{"discriminator_arch": "resnet", "discriminator_channel_attention": "se", "discriminator_kernel_size": 3, "discriminator_avg_pool_shortcut": false, "muon_scale": "original"}
Rows from block 7 of the discriminator, named by matrix and row number. Rows with one number belong to one channel. Each number is 128 + 24 x the weight over its row's rms, rounded and kept within 0 to 255. All counts start at 0. Numbers have three digits each. After the name is the row's rms in percent of the matrix's.
# convs0: first 3x3 conv (discriminator.blocks.7.convs.0.weight, 240x240x3x3), inputs 84-97, a 3x3 kernel for each
# convs1: second 3x3 conv (discriminator.blocks.7.convs.1.weight, 240x240x3x3, transposed), outputs 84-97, a 3x3 kernel for each
convs0.96 062:126152098164135121116149129158148147137127139133100168143125140077145101182103137106145117119103125083135168112148061116117173121163130115123147130122100128124132135139149123128091120153156106152141142148098133112087113132090152101121123107127074109160131118124136131141178122155085095101150137080150142103111125128144123147132147184124142122166136142138087154117116095138111161
convs1.96 092:114130108097110122108148156103134115171140102171122154142130116131116136122143138156111083153108134152137120094161111129101148106148137141143142107141128103102106153093150123110128105156119114152147099140103156145123160152108129120091170182131135155065116139070069129133146130088099101133128121105122151146156164123134130087107143121139140109158113109131149139159135142145116070
convs0.97 125:108116129170172097144151149106141132087090075190164127103163127126132133132138081128095127137123120083166122090138148093119131125146136130141145125133151115148134121145146149114114120183123130117142129133144108155110090119114139122163111161140159093135158102125160143148132120166125177110155112160134140090059156130094065155148152116133111135117133168103096148133079141129111143
convs1.97 109:135146164122219177178166168122126130134109137102138140094116127149131132112119124139107156096139146125145174110112146126129111127157109138130114169155137167156077134137103134126146140140123129110182164111152140123180118117157100100098147148125099081120098112105113098077120117170133112107144093113141158152158130142113104116145114149128140123127126131112094123072094160123103106
convs0.98 056:107133126128132099135139108144138160131151091144134093156160124102114116139128110117127104140151121131172119142164126126102092113117165106152086095143141165137129132146104130123130116140137143139113124106127105097147101115133130126155127134145129143113113125150148143144156131111120131103140157142078133142124121126159129163131134107107097098137161109151178104121114129143134154
convs1.98 095:137149132117173102118123101140112153073157140151101131117100153108111166130128147157151113137107173121177133177136126083145152098163105128174127098136164107114142139124132117123102120150123148121149140114119115120085097144151112147107145137178111139152124110108135105103150107157145124140135137108153183111141104119167125125109143112086139114135099105097120140140111125123133136
convs0.99 108:140103106113151111151158124180115136149157118099113159115140147115146134128120117122118088116111109124094122134158116111116136141136116126133119074118117108134113118106081108111109159198083135095119117141141160116109135155122153119138136155094153129052148115089137119118123093095076156112139124127157135166120122150108120147130160120144122147085089147118141105100117127120123114
convs1.99 103:128162095126127123091144124141132144133164159094096111122132173119118118130146111140143168143159161176118151137107111119094177090141150135179117116141122097128162147132122113112144139128122142167135124143127078120095089148121180107097132136126140142120144146140108125127149102085154106134163130130135142134139132107116053139136112087094135143122149115116103122139151164081085120
convs0.100 132:122140144137156188146165145103119103088111145067121116144168132140157157149161170122104129132126108082124103112101129131101134098186103134094124109140146152175144123140126132132154179102134133121098149147128149146149069136121139145161115130098142139163150155136117090124120109141089130150121134116116129117117122119083129133111140153119119121132134139119146120160178140176127152
convs1.100 108:138180155109137150106115110148121141146128123170147108153145139124151122125144157176159138162210189179209164092110143113129119134156104132105072077121099102091139117131151130128117128130119133110119152095140158163111132101132123094127101120125121117159107124091134130141120131109141135098120154140134139169159148129120138178141133141139141134118143115120122135126123159118117133
convs0.101 139:116146140129149120087110107120173171150210167130183063120112133128076123101152136133132153101156131134147137114065155103111123136127132083134149106120103123149109162175102149110137152104085108138133151167128144148157128133154132141113117135124135128133101125143104103130122153105131108106144107135190123145133131152123139134107123122102110137135140151142103132112127144123103164
convs1.101 102:055147124177153175120158159135139106098101138070082138094109150105106132135123136124116096109119072064143115130138134142128140120126134135145142151144108097161126135155101119154105107125116124136098164093137121113136137098099119137105116126126143134117108170133139120140107111162113136129157143105119110086099101101107091079128132121122128138126101117137129151096141151106138117
convs0.102 062:122170120146125099140115151152146070110121152146146083118140137135067157139117115132104202096115130102114114145130081115077162143101123123151120120165117125133158119148111164123134092133121127136135153142056126128126151139126138156139107130155155117152098175149139114108109131138143134120130118111110166154136157129160136139190150164101120147120158096188138125091133142139130143
convs1.102 091:138155162123128056124120172120149175101135134112158141145146097079088103131115140073105145149134158128139126138140122169123143171118119122181141127133138157149114138134128157140126168139113127077095134105109139096087129128109153105131132162110142092119141161117164108128101131143116117137111117173113099163165129106092091145113114134154142103133157117144108081111121158160160138
convs0.103 144:106147110131152121156131108158040107159057148090095081132145153124147127099119137128120109140126140123120105136150140143155134149112104136079117095085136090125099164124149121129109162161112137099142118119134164111127108159140162115159119123127115109144106122147142142101145178124098145124141112115107147133105109183105132155155147148141121132141141166165154140161165103148149137
convs1.103 096:128195131158131098110151116165126110098125094129128123129133101145136130122131160131131099151135134129112141097133144108119157131142183103136110153144112120132136139137102100109120107097111107158161100102137140127202106126189119128155140152096131109162144115087132092188146125136085130122141120104078167171149166130126110156130152134117120139144138137147141153075132152117129151
convs0.104 142:144089105143084123149086120130160123156150106164184178102113126136171154093144124157153164154138095154122123143146144126106092126099101123127157116091101168098162122123129119143139099139104133130140109120135117116138116110092152128120135153157090117111137171165150159126131118137126126153146084156141152126151160155171094156128129106115148142141138145113108166103121096126161110
convs1.104 102:122112046115108133188132134163134098145134076166116118143124134157128116130139126123063154120123113080076115142095126133106119120150167115153090129103120118162112114094114153134110120121163133121129112121126093107177153139099147123097100133104140139149112156170158139126132102122095147134151132157149095121073109117072135132162140147115119120144123134148085142126069108111124128
convs0.105 124:124099152137102158121141163150116106142167188126151179145124088159077122135100089127108126115133135121130106154123140103125140126122153125104165121147145095109164122149163140097194124145162127140116125107125111144158089151109128121142122131134153193168143137146138100124174130145134114131089125114098140134149091075156164086129120125130109140127121141143130126151169098134134170
convs1.105 113:132165172069178164114127145089116101084102142132117130128158150135124135143135140117154112143123124126160130113083143119159125119114138157157121174108104144125107126143142130124100121137114146153165137086120178089135112104087088123117090083121116151126146117119135118145148141086067083123172085108131100102169160151140151157148130130120113128144127120133127132137105127104116084
convs0.106 073:157148143145134147106119136105145126125164186138117143157133159101149142130116141097125149144127097107103135129152135094137117120139145114096100159123134095174085125155111125145126119114116134128102151101101130132123120155121113142179144144119122157122120107119126139143114131134125114104136106147156129114136151147133127149128122118091081056121154153100133159124102088105143144
convs1.106 098:088120095120179119141119170156109123128155126085120149111125133109118102122104098131133084116087107144113138117137145115165147120141141123124121130102108154073128120120099119113111114138102145116124133138139064111174143109091102138118142146148134123140100119112125115144114071158086173105112130130112109119139091096114186145124118134133116125101127106105123120112083130113137135
convs0.107 106:132144124109115128114155107115144127100141106116111118112151136158109132147126145092110133116122123145133144155107123136125108121095141118181131146141115124111130154108141107104078121133111121112093139109135137082093120164109125141103155151138137119138114094107114115081096133147107138126102128125114146102144082140158125089158156135135137146147098161150069187124113153154117119
convs1.107 097:160123120095138113071099087110114114153158130135126111119121133109179104112148111161144153131132155136144173096119111144104135079143096146090158095146139141191113129132145128087137123162088161129103119142119119102166162154128134112097151119121125139160119100133095137131117146129092134132090151130131166155139095144131129109146113094140155119153143148102094125107112074112132134
convs0.108 074:142102098055137101133126171127079135141124124131107151113146139099132171135130116149154132115126105140117113125096137097096086144095121148109167134160137134106122120112123146140143108151154135103137106087100100121155145084112123102124140120127145147120138095115166126145107124089106123143191114130104109147137109107163103152143131169164161140090122111161139180123132116129096144
convs1.108 094:150081120120122158123142126134089138113150119163113140111154135169122153120144130136119161116128115164087122131099107108118186140117097109132173107134113127144143117093098114139101099098120114075100179148139126170113156175136157109173116120147158091118120159082136156101126114187130131100148154100153183150171176126134110133138117136116137119127132141163125085124147138127134146
convs0.109 069:129142137077137091088097140125213149104100101090163116128146170117136161130130095132139115174108114122164112138133140107114144120121124141166136136112128117136084156145135099124116117162136125132127120153103139119113181110122161153100096101095134133096137160119151118122092137130152107145108141143096139125148114163154139130123095132116129119202100112091163140087112116162127130
convs1.109 095:178116129076088108131098088180109115162158171133142154126126144129148140134103154155127128160177100155174136151070125167133088165140136102114112137127151113104134131137083156140112137145147111147169116129095136124120106057145145115168086093139143162108137157148160112107124167119159105172089089134133067136139157092130136135122114158135152135128106130106139128146143159129159138
convs0.110 129:127101108120134118093143147148114133184134133145162190109134103135155144125116164154145144152115140156135148132137123133111108131106119098129111131127119066163138127096120140108103103115141113143125146169121153152129116137120127110111130127098101140121104097108105127132158113140137168127130102120153147136159142155114156165139127152109159130117137143129135121112133078121093109
convs1.110 113:131102135126117121153076130116105130119115114123141146151152169155114136134151133127090084117037087101104101129131109158148133154161086133103139126099135126105136128115118144154146128127122105122131104114138148132150083149172087127152157144150117128108170165120143146118123113141150114110115123084089111074084099094136109044135122124121162115143118109122135115112155114092125114
convs0.111 078:116108132152108134142113129134131135151106101119137124073150103190097156094122131120124154128139091147121147131137115143100132115134115110161143122120114103161170135109108136118141077165162124137131114129153149107134144107107148179134131121124175091108133107149144112163115108099123135124149120100123091129100138133143094151123147072172152122127145105129119145123111122099137172
convs1.111 099:123119146091131148094128140118132166133085130146126158143134125124104140109126148079161117116094136159081123140090121133134145108144166152139142135089168125145164085100146138109121130157146116129135099132128153133111167132111116147092115143140153143128130135109104158113153129105121117136138107091119128110145143131143134140111122117107146165109162135106123155136129146137099146
convs0.112 080:139148133112098120143122109121123114149168139099098148070106139165123150188164133118097104169134115156154135128089176099138110137175145069103156136120083129154131150130148140154104115119145098113144143144160127104134167121152121152121124056094112120145151163102149129147120137072102132154159119106167115081138024131120124121113082106152165160144089103123159118096127101120114143
convs1.112 098:192115141118141136179193171129114141148129133097140126122166147147118132152146137141093136100115117122069113150104054134128154140103132119101091112097089114105104119122109138130139129141115150117073122127148105093079136141150126059119083113172113106117137118168113153113125128134177143121141109164104146126159130149113144108102114144138154101106123148144119162151093092114151170
convs0.113 130:108146153099135129130141168154151163091154107101068115146091132133109129115117129131134177131110136124097103161137158136132146091136165126156109110106098141112152129177124109111075150117111162091148102140106136138172100156144131127114146072110100115157165132147143175109085108074087148150128109139136111198145156130157124127142130134102125129163140115102106148100110124124160138
convs1.113 098:140111135094130148154158145116168136141158112148110100123124121135154133110127133113080107136107129091084105146111138143143099153159105108133104155105129113115146127088154138145142097108153130110157095107151162096120140103113078102089096118140123162184155144178152152103131094140109117109096112082118143110133160141126115124125118145132149117095135169108125129131166135112107116
convs0.114 154:087068112166124094166127122116066130110125130150082037129146093154118127137127135120073120153145163137141135148137112125113121110112108148086124147097105172102079134131145131156181158127130129107131114100128101138081122142112127138132131136131106132114097117156119124102140162129176180135110146119128082130117107093118120128146094133114147140123132140132156052157120120144106132
convs1.114 099:172126158164057119112100113143135166135131130154126124129158168133122114141148117118114128120147104109133098156117144112081124101142138108140136121155121090104163155156145169127150132149081113149161118138149170176119137112144124116113165136194132106139133109152138145144153137098140124152113077110102137087110088101157124152093150150144129143131151140175130154123117093112140146
convs0.115 066:147112141120113135144106165148130130129152107118132114143163164109099111106105143136116112150096087120098121138138129169106152114068164142157098141125138169115159131083103099091133154139123143121098119137158121102170094136143099123097123146140115126117130100148127153112092141106144149113122125152152143163115139140129089137101073125065072121088156121161144121104171144155165161
convs1.115 092:104103106122128120175128164066131185165177132127128122153122107139149088141127147123123118143127102142119138122099120136141125147170137094114138106165132115106156105130129119098115113137151110147144115141102093064124111122115155071122172078102114117124159134118138111093175137179148129127119099146116132147126130102097120120128132109127104135137108086094101157080117143122119117
convs0.116 162:141153096142138139113125155144158170164146163095059085102123121142105104116166130116125084133134132078115105122101101102114159067085119148127174149135150107108124101145096099113150109083162117125108141111124134098138115132109140141150121119153169180117162087123154130149119112109083117147145146164135095174144124066132121102121126102128110112125132139119139074119140133072101084
convs1.116 101:148160163124135070159158162107095118165128129125136087121112144110164143139121089132119117149107098134116138119139159126129106140116133106159129098138138176141147098130125120143134127092137056102163181135120101164084108144125143130134091112136111133103121120120142136072090181113163129148129105150123152116074085109098115117121143131113137118132166140130082089131109118124141146
convs0.117 090:122071125142124097111115152112144064118103144148096092151150180135123133086155129143093118114131142173186136170149176095121102154147125136129110124124154108123102118107117098146125085108121116088124131166118127103155119105090115158124152130114134131134113108103157113147097115144128134135095135121116148137098169119132116130128072120116102122137152133117051126130140121148142136
convs1.117 096:121113132126129111173111135126093105073190144150122148070126094098125132140149158162106153083125097128091121104118136145158116111149152173114146111102132103172137119121134131122120151123146160104120126167137113123148144123068079135118120179139099107101122124115145143149092171131140120148089134117120146158114117110108115124116125107131133099097095151088102096148171121106164105
convs0.118 115:116098105164111117181121143090136093108120133143104106163165157127113181127134105114158131130173165130156153123142122127084115144143132094084119133124111086098077155133124139089057163131155109116122122158132124101131120126123118167122137142125172149148131129168127092115153116183154111068120126084118146128129135117140121115143135134093114147106099113136137103132141139168113229
convs1.118 100:126144102087152102117117110152163163090134151153125103103138121149127098125150128137122134114133096117135099150144113134148109128147152138136138144110133127161130129146131133133118162102124132121160128075147148139155171114118135153124102117106127126134150129128132145155104137159119106083143092130124132123114070119120104118152143095151125101121118147118149152139116108154096139
convs0.119 134:146151185087080138115087118139109125126128102115149065148124105153086113142111091110125107094109088103145143144143104117109104131161120137102151101165136108132141143191193101129123125137102122109136089145127138125119158115119139116123118123156101081179096142099146109117151156143129126156162123158135076102168162161176178131122146165143105140131141149141156125133126120097112138
convs1.119 099:102062130109103045162156092125150157169149172126099118115120156108093129180138105148092112174119150145126137109117156146142136126136169113087093103126129124144144126136128109107117116152136154124107110112157114112112124117121097102139136137136127178100123129128104104162138109113145126130139117105090075097103113116113096100135141139109142154131129125171161152122145093139121128
convs0.120 073:100138128161116099148121150154098140138116119117129109105088128094169074155100116090160122113147124144125151147113142141130100102143168147167149151138160119130126163083105085133119120132125143152127120112135144126111139141118173140134112120081123161076157142123105136092163113115095151138153124126099174143128134136165112132131185136115119060150100138139165124103121081111143117
convs1.120 095:121144127097139104114155146109120136095139122126150132123132132103148150114084157138092071091148118124128087111111152097116123116108122107111115128114149155138121120134122102144134142139128104083110141136127137137124090153099094106094143134087146118140139166140165103143147107127148123156152151143102108170162117143092111183122109148123090129109154150134124114147119130144111207